config = dict(
    model='image captioner',
    dataset='made-up ball-and-stick molecule models',
    train_examples=48750,
    image_size=64,
    crop_scale_min=0.8,
    horizontal_flip=True,
    color_jitter=0.2,
    tokenizer='char',
    vocab_size=30,
    encoder_arch='inception',
    encoder_norm='batchnorm',
    encoder_activation='gelu',
    encoder_depths=[2, 3, 3],
    encoder_kernel_size=3,
    encoder_stem='single',
    encoder_widths=[96, 160, 288],
    fusion='cross_attention',
    decoder_width=256,
    decoder_layers=12,
    decoder_norm='layernorm',
    decoder_norm_position='pre',
    decoder_activation='gelu',
    decoder_mlp_ratio=4,
    decoder_head_dim=64,
    decoder_fused_qkv=True,
    decoder_bias='none',
    decoder_qk_norm=True,
    decoder_layer_scale_init=0.01,
    decoder_parallel_block=False,
    decoder_inner_norm=False,
    decoder_drop_path=0.05,
    decoder_positions='learned',
    decoder_cross_attention_every=2,
    decoder_tie_embeddings=True,
    init='torch_default',
    residual_init='none',
    optimizer='muon',
    muon_scale='match_rms_adamw',
    learning_rate=0.0037,
    momentum=0.9,
    nesterov=True,
    orthogonalizer='polar_express',
    adamw_lr_other_params=0.0011,
    max_grad_norm=1.0,
    ema_decay=0.999,
    max_steps=10100,
    batch_size=64,
    epochs=13.3,
    lr_schedule='cosine',
    final_lr_fraction=0,
    warmup_steps=300,
    weight_decay=0.3,
    adamw_weight_decay_other_params=0.05,
)
Rows from block 8 of the text decoder, named by matrix and row number. Rows with one number belong to one attention dimension. Each number is 128 + 24 x the weight over its row's rms, rounded and kept within 0 to 255. All counts start at 0. After the name is the row's rms in percent of the matrix's.
# v: attention query, key and value (stacked) (decoder.blocks.8.attn.qkv.weight, 768x256, the v third), inputs 86-171
# proj: attention output (decoder.blocks.8.attn.proj.weight, 256x256, transposed), outputs 86-171
v.162 094 [131 141 120  68 127 147 109 139 155 100 212 127 148 115 141  84 138 156 139 120 139 160 123 137 140 112  96 168 130 125 120 130 160  76 149 134 123 126 160 118 105 139 157 100 117 114  94 136  96 120 146 142  95  66 135 131 115 162 176 120 121 111 191 140 111 139 119 153 138 144 128 138 140 104 133 153 138 145 168 111 139 168 144 131 104 122]
v.163 112 [133 160 139 139 145 117 138 143  86 113 131 169 142 114 115 114 122  49 154 138 117  84 104 126 120 110  99  94 125 135 179 134 118 124 154 109  95 143 129 167 114 152 127  75 134 159 118 147 149 119 128 172 116  85 117 145 132 126  94 147 136 109 111 149 125  52  93 106 124 135  95 137 102 146 131 130 134 109 129 127 102  52 118 139  88 127]
v.164 089 [ 96 110 147 139 130 138 164 135  54 113  91  97 126 113  92 105 171 135 156 111 142 123 140 117 103 142 122 115 159 109 127 108 112 132 145 164 132 119 131 103 108 167 168 162 133  95 127  93 173 115 115 128 129 128 117 152 113 128 121  63 129 126 148 146 160 128 138 173 111 115 137 150 167 141 110  85 114 132  94 117 120 102 112 132 152 127]
v.165 105 [153 144  92  87 118 127  82 127 121 141 105 140 140 135 152 152 115  92 106 138  94 135 148 132 120 140 111 116 122 132 121 100 126 138 136 163 112 135 125 181 103 136 119 106 108 160 118 137 119 115  91 164 141  74 140 109 146 132 132 163  92 171 111 132 136 148  98 152 126 113 121 137 139 124  92 138 113 107 142 138 148 134 131 192 127 163]
v.166 128 [151 190 118 147 162 125 133 163 111  98 137 147 154 123 116  84 106  97 133 134 141  91 134 110 169 156 110 125 155 126 116 126  87 146 110 123 137 159 138 123 125 136 122 101 104 152 100 169 109 111 104 111 147 130 127 108 142 112 126 137 152  92 150 143 121  54 140  94 149 133 132 153 128 117 109 137 124 146 160 135 118 123  99 120 142 147]
v.167 098 [ 88 138 123 125 198 118 121 129 164 141 166 107 126 105 173 180 135 143 119 142 114 138 127 115 136 109 103 162 127 173 118 137 159 124 147  98 128 118 164 132 176 142 163 109 149 136 141 117 131 148 120 155  82 147 133 126 110 139 133 117 165 130 120 128 133 148 172  77 119 159 101 136 108 147 146 143 124  84 126 116 138 134 182 124 115 101]
v.168 089 [165 148 107 164 105 124 123 147 123 128 123 157 146 112 102 157 110  83 116 144 172  80 156  90 161 152 145  95 102 127 135 135  95 141 119 115 101 193 122 141 136 153 102 122 153 152  97 151 120 117 101 123 114 120 129 132 163 132  95 141 143 105 122 122 115  27 129  99  98  81 134 136 136 149 122 116 115 116 124 127 121 123 115 130 111 118]
v.169 092 [148 107 127 100 153  80 120 124 107 121 122 128 129 117 127 116 145  90 138 111 173 158  87 111 103 119 122 138 106 113 126 118 170 118 110 137 147  93 105 113  98 122 118 140 124 133  90 123 127 123  99 122 147 110 128  89 136 137 144  98 127 145 122 128 161 132 153 116 123 114 107 121 109 153 134 167 130 127 136 112 188 103 156 136 125 132]
v.170 118 [139 155 148 145 116 106 126 110 153 141 143 121 122 114 162 133  96 126 128 121 120 110  97 110  98 165 148  99 106 130 106 102 161 161 164 134 111 102 126 154 133 131 156 138 120 145 125  92 142 120 150 154 123 206 118 121 129  97 117 114  98 140 153 126 126 151 144 114  97 129  92 110 127 112  86 110  98 159 124 132 129 125 134 153 129 120]
v.171 093 [108 117  87 116 163 122 139 156  96 108 184  88 145 125 130 101 126 139 150 102 109 121 157 105  89 157 122 158 160 131  94 127 132 136 144 147 120 115 140  95 138 149 153 135 108  94 108 125 160 126 136 130 129 134 112 142 140 143  99 116 153 133 154 131 127  64 159 110 152 139 137 161 155 111 105 132 126 112 144 120  94 107 146 149 132 123]
v.172 096 [119 137 122  77 177 140 175 174 108 116 120 165 110 130 147  91 152 145 157 104 162 158 130 126 127 134  77  93 161 116 123 117 137 125 153 144 116 126 152 124 167 139 148 126  83 132 150 106 109  99 109 173 123 106 125 167 137 139 130 130 140 151 127 147 160 197 138 141 138 141 135 115 114  99 100 140 110 142 123 135 150 157 141 133 120  99]
v.173 078 [122 141 151 173 144 133 102 156 138 133 146 120 129 133 123 142 148 141 143 126  83 148 109 144 145 125 149 143 146 164 164 124 112 120  94 167 134  93 127  98 106 129 147 159  99 111 142 134 144 125 107 131 143  96 165 117 113 154 146 159 162 102 100 127 114 125 124 101 153 136  90 144 173 142 133 158 144 107 122 166 115 155 126 102 118 132]
v.174 097 [ 79 106 119 101 136 113 199 148 115 157 149  87  81 133 174 108 135  99 112 173 116 129 159 135 129  86 158 118 132 151 125 153 133 117 130 128 136 112 124 115 173 132 154 192 148 132 153 122 139 161 115 120 118 152 138 135 118 132 102  71 127 114 113 116 145 119 154 123 159 102 114 129  82 105 127 154 131 101 118 153 104  96 136 140 113 142]
v.175 113 [150  99 132 161  90 144 133 110 192 143 121 117 130 152 125 136  94 230 129 116 129 147 146 157 119 160 141 141 149 112 109 106 128 144 153 143 116 122  97 139  97 105 108 146 107 111 150 112 101 124 126 104 146  89 109 128 135 137 141 147 110 130  93 127  86 135 105 162 140 114 159 135 147 121 111 148 148 155 120 144 159 185  98 134 148 171]
v.176 081 [142 120 148  96 116 143 138 124 114 112 119 125 182 127 182 106 155  80 117 112 112 104 130 111 110 104 131 123 119 104  95 123 130 155 130 137 119 146 173 106  98 127 126 137 117 112 133  73 126 129 135 135 131 138 147 120 125 129 132 146 143 106 138 121 113 107 107 170 136 151 102 137 126 107 101 158 115 144 129 149 162 151 109 137 124 166]
v.177 107 [133 123  93 138 120 133 154 140 103 122 113 143 118 150 150 142 168  77 130 109 107 112 144  83  90 112 131 163 153 109 105 110 126 110 131 133  80 143 180 137 148 176 143 128 113 147 195 154 136 132  94 140 125 107  77 156 110 130 104 161 100 133  90 162 128 122 146 162 122  50 120 132 127 103 135 176 143  80 108 109 172 120 105 160 141 112]
v.178 113 [118 161 146  97 164 106 128 127 128 118 105 116 117 125 121 114 130 183 138 124 149 152 109 165 123 112 102 121 136 143 149 132 117 134 143  82 145 113 136 162 103 120 148 113 146 119  68 109 133 148 131 152 123 132 137 138 129 124 129 109 126 143 128  96 163 117 154 111 134 204 108 143 111 116 128 125 114 145 132 119  98 150 146 141 120 161]
proj.162 105 [133  69 133 130 127 124 129 152 132 128  91 126 138 143 133 129 116 127 122 126 128 128 128 128 157 183 141 119 125 127 130 104  91 145  95 105 128 137 162 137 201 127 103 162 127 133 129 149 188 145 102  77 110 152 118 126 100  83 127 151 149 114  83 135 135 126  62 116 125 138  67 151 124 146  92 108 137 128  78 105 131 108  97 101 160 113]
proj.163 109 [128  74 140 131  90 117 131 137 126 127 172 132 123 155 134 128 143 146 112 131 128 128 131 116 127 163 163 160 115 191 126 115  89 140 132 104 130 133 172  78 151 155 134 126  76 109 158  83 105 139 124  95 124 169 183 128 135  56 128 141  83 130 147 128 115 121 191 150 133 141 169 140 130 137 168 114 171 128  95  99 123 152 141 132 112 120]
proj.164 092 [145 141 145 128 120  91 129 130 133 128 165 147 120 143 132 128 114 118 146 114 127 129 124 157 104  45  95 131 149 105 130 133 117 151 115 145 129 121  74 136 137 133 147 148 132 193 158 134  80 138 131 158 161 129 154 127 142 110 128 138  89 109 139 111 134 131 129 114 129 143 169 139 127 143 164 111 109 128 151 191 124 131 155  72  89  96]
proj.165 103 [124 117 163 130 168 121 128 132 127 128 124  78 132 150 133 128 125 125 120 146 127 127 134  87 132 107 156 162 112 149 130 147 142 144  90  71 126 124 160  51 145 113 127 123 148 100 108 145 182 129 167  90 143 163 145 128  70 127 129 109 109 158 126 122 120 120 122 146 127 133 110 164 126  57 122 137 149 128  97  75  97  97 149  83 147  86]
proj.166 138 [108  63 127 127  89  80 127 152 126 128 137 128 133 188 129 128 141 170 103 122 125 129 141 120 116 118 157 163 108 218 126 119 203 123 142 112 127 129 164 127 126 129 132 116 125 112 163 104 198 153 130 149  92 157 122 128 127 104 128  75  75 111 114 130 115 130 184 153 134 114 154 111 130 149 198 110 152 128  93 105 119 134 123  83 107 137]
proj.167 102 [157 123 120 119  86 160 121 145 127 130  94 147 115 155 130 128 142 188 123 144 133 127 124 157  92 172 138 113 145  70 131 118  68 118 129 129 130 125 177 134 133 156 105 134 125 103 127 155 116 146 123  87 145  84 126 128 135 174 128 175 128 141 107 127 133 125  84 104 129  95 135 134 128  94 102 146 130 128 127 118 128 168  89 139 158 156]
proj.168 091 [128 121 109 117  89  75 126 113 130 129 157 116 147 154 129 128 138 165 111 146 127 128 136 116 123  91 148 141  93 190 128 146 140 137 143 116 131 125 171 106  84 110 153 152 121  84 148  89 153 101 160 130 114 166 128 128 173  77 128 100  78 112 121 138 136 126 178 113 140 163 172 121 124 130 139 121 120 128 120  89 118 133 135  98 108 146]
proj.169 088 [124 131 176 132  98 133 130 127 129 129 164 153 140 154 133 128  91 133 124 149 123 129 135 171  94 148 126 131 130 108 130 123 124 135 111 123 130 129 132 143 170 119 134 162 113 154 188 143 124 130 144 127 116 104 116 128 105 143 128 141 102 122 131 112 150 121 120 119 130 100 151 123 128  80 148 111 142 128 129 128 102 104 137  33 125 105]
proj.170 123 [129  97  97 130 161 176 128 111 129 128 111 102 116 112 127 128 139 114 146  87 126 128 126 132 143  47 101 142 101  78 128 135 103  56 104 135 131 129 124  99 114 157 110 125 118 134 101 152 118 136 146 108 143 124 146 129  73 140 127 153 186 184 120 108 113 128  95 141 125 181 119 152 129 116 143 155 107 128 111 112 148 137 138 187 194  95]
proj.171 098 [129  90 191 130  90  95 122 134 130 128  99 172 130 166 130 129 141 169 107 121 135 127 145 159 158 103 119 110 112 194 130 127 190 103 104 143 129 128 131 156 161 131 115 168  93 157 169 158 137 153 128 119 123 134 137 127 145  99 128  88  88 106  86 117 114 123 158 126 127 168 150 142 130 157 187  94 135 127 119 118 110 119 119  95 137 132]
proj.172 106 [146  89 150 125 137 133 125 170 130 126 116 105 133 108 125 128 119  95 163  75 130 124 112 162  92 143 111 123 127 118 130 123 117 131 128 119 128 127 132 137 103 155 120  95 135 156 132 158 173 135 102  97 136 117 135 126  65 159 128 148  92  93 132 111 130 125 100 147 124 121  96 160 129  98 123 118 152 128 138 135 129  69 121  77 142 149]
proj.173 079 [ 99  91 164 115 108 134 125 142 132 130 149 158 125 124 125 128 121 134  78 149 132 128 128 117 144 118 153 153 166 112 129 116 147 131  96 143 126 127 112 173 148 104  93 129  87 173 107 104  73 144 127 137 156 126 109 127 141 100 128 109 137 133 139 128 135 120  99 113 133 130 153  89 126 111 164 108 155 128 155 136 147 138 118 176 144 133]
proj.174 092 [141 163 125 129 105 146 132 126 127 129 101 150 104 147 124 128 133 159 144  89 124 128 142 148 118 185  64 105 123 110 134 132 174 115  90 167 128 118  88 145  98 128 120  86  86 134 154 108 142  93 138 135  86 146 105 127 185 166 128 107 112 137 128 141 142 127 151 143 133 155 165 116 132 130 213 108 158 128 139 114 136 113 121  84 157  96]
proj.175 120 [ 94 182 107 124 208 143 129 109 131 129 130 120 130 105 120 128 122 102 141 155 123 128 131 110 158  64 167 154 137 111 129 141 148 134 120 125 127 130 135 119 152 105 134 181 216 122  63 144 143 124 130 166 137 110 127 129  94 162 128 134 205 160 144 139 129 126  77 133 124 120 112 135 128 129  77 123  75 128 134 111 135 151 129 202 137 111]
proj.176 084 [ 99 125 133 132 165 119 127 121 127 128 144 111 120 147 133 128 130 127 117 137 130 127 119  75 106  98 117 129 133 197 130 131 154  98  46  82 125 138  86 155 134 125 149 142 131 168 112 176 198 127 140 141 146 176 128 128 119  74 128 101 105 127 124 123 128 125 152 167 130 100 170 120 127 157 189 109 100 128 101  95 116  84 149  89 133  95]
proj.177 111 [140 118 147 112 176 126 127 119 129 127 147 114 118 128 133 128 123 170 170  94 130 127 133 159 127  83 108 108 113 152 128 140 146 161 108 125 127 134  67  74  80 127 134  94 183 130  46 103 177 120 151 130 120 155 165 128 154 159 128 118 147 141 169 125 130 133 105 150 128 188 173 111 128 136 132 134 107 128 148 133 117 132 121 141 112 132]
proj.178 122 [143 121 140 136  82 154 129 137 127 128 158 169 140 156 133 128 139 145 118 136 128 129 122 139 107 216 131 138 152 147 130 138 123 101 109 133 128 124 174 138 178 109 135 133  92 162 219 139 113 150 128 110 135  94 116 128 132 139 127 151  81  81  95 135 125 122 143 118 128  69 123 121 127 123 135 109 153 128 127 153 126 133 128 112 134 103]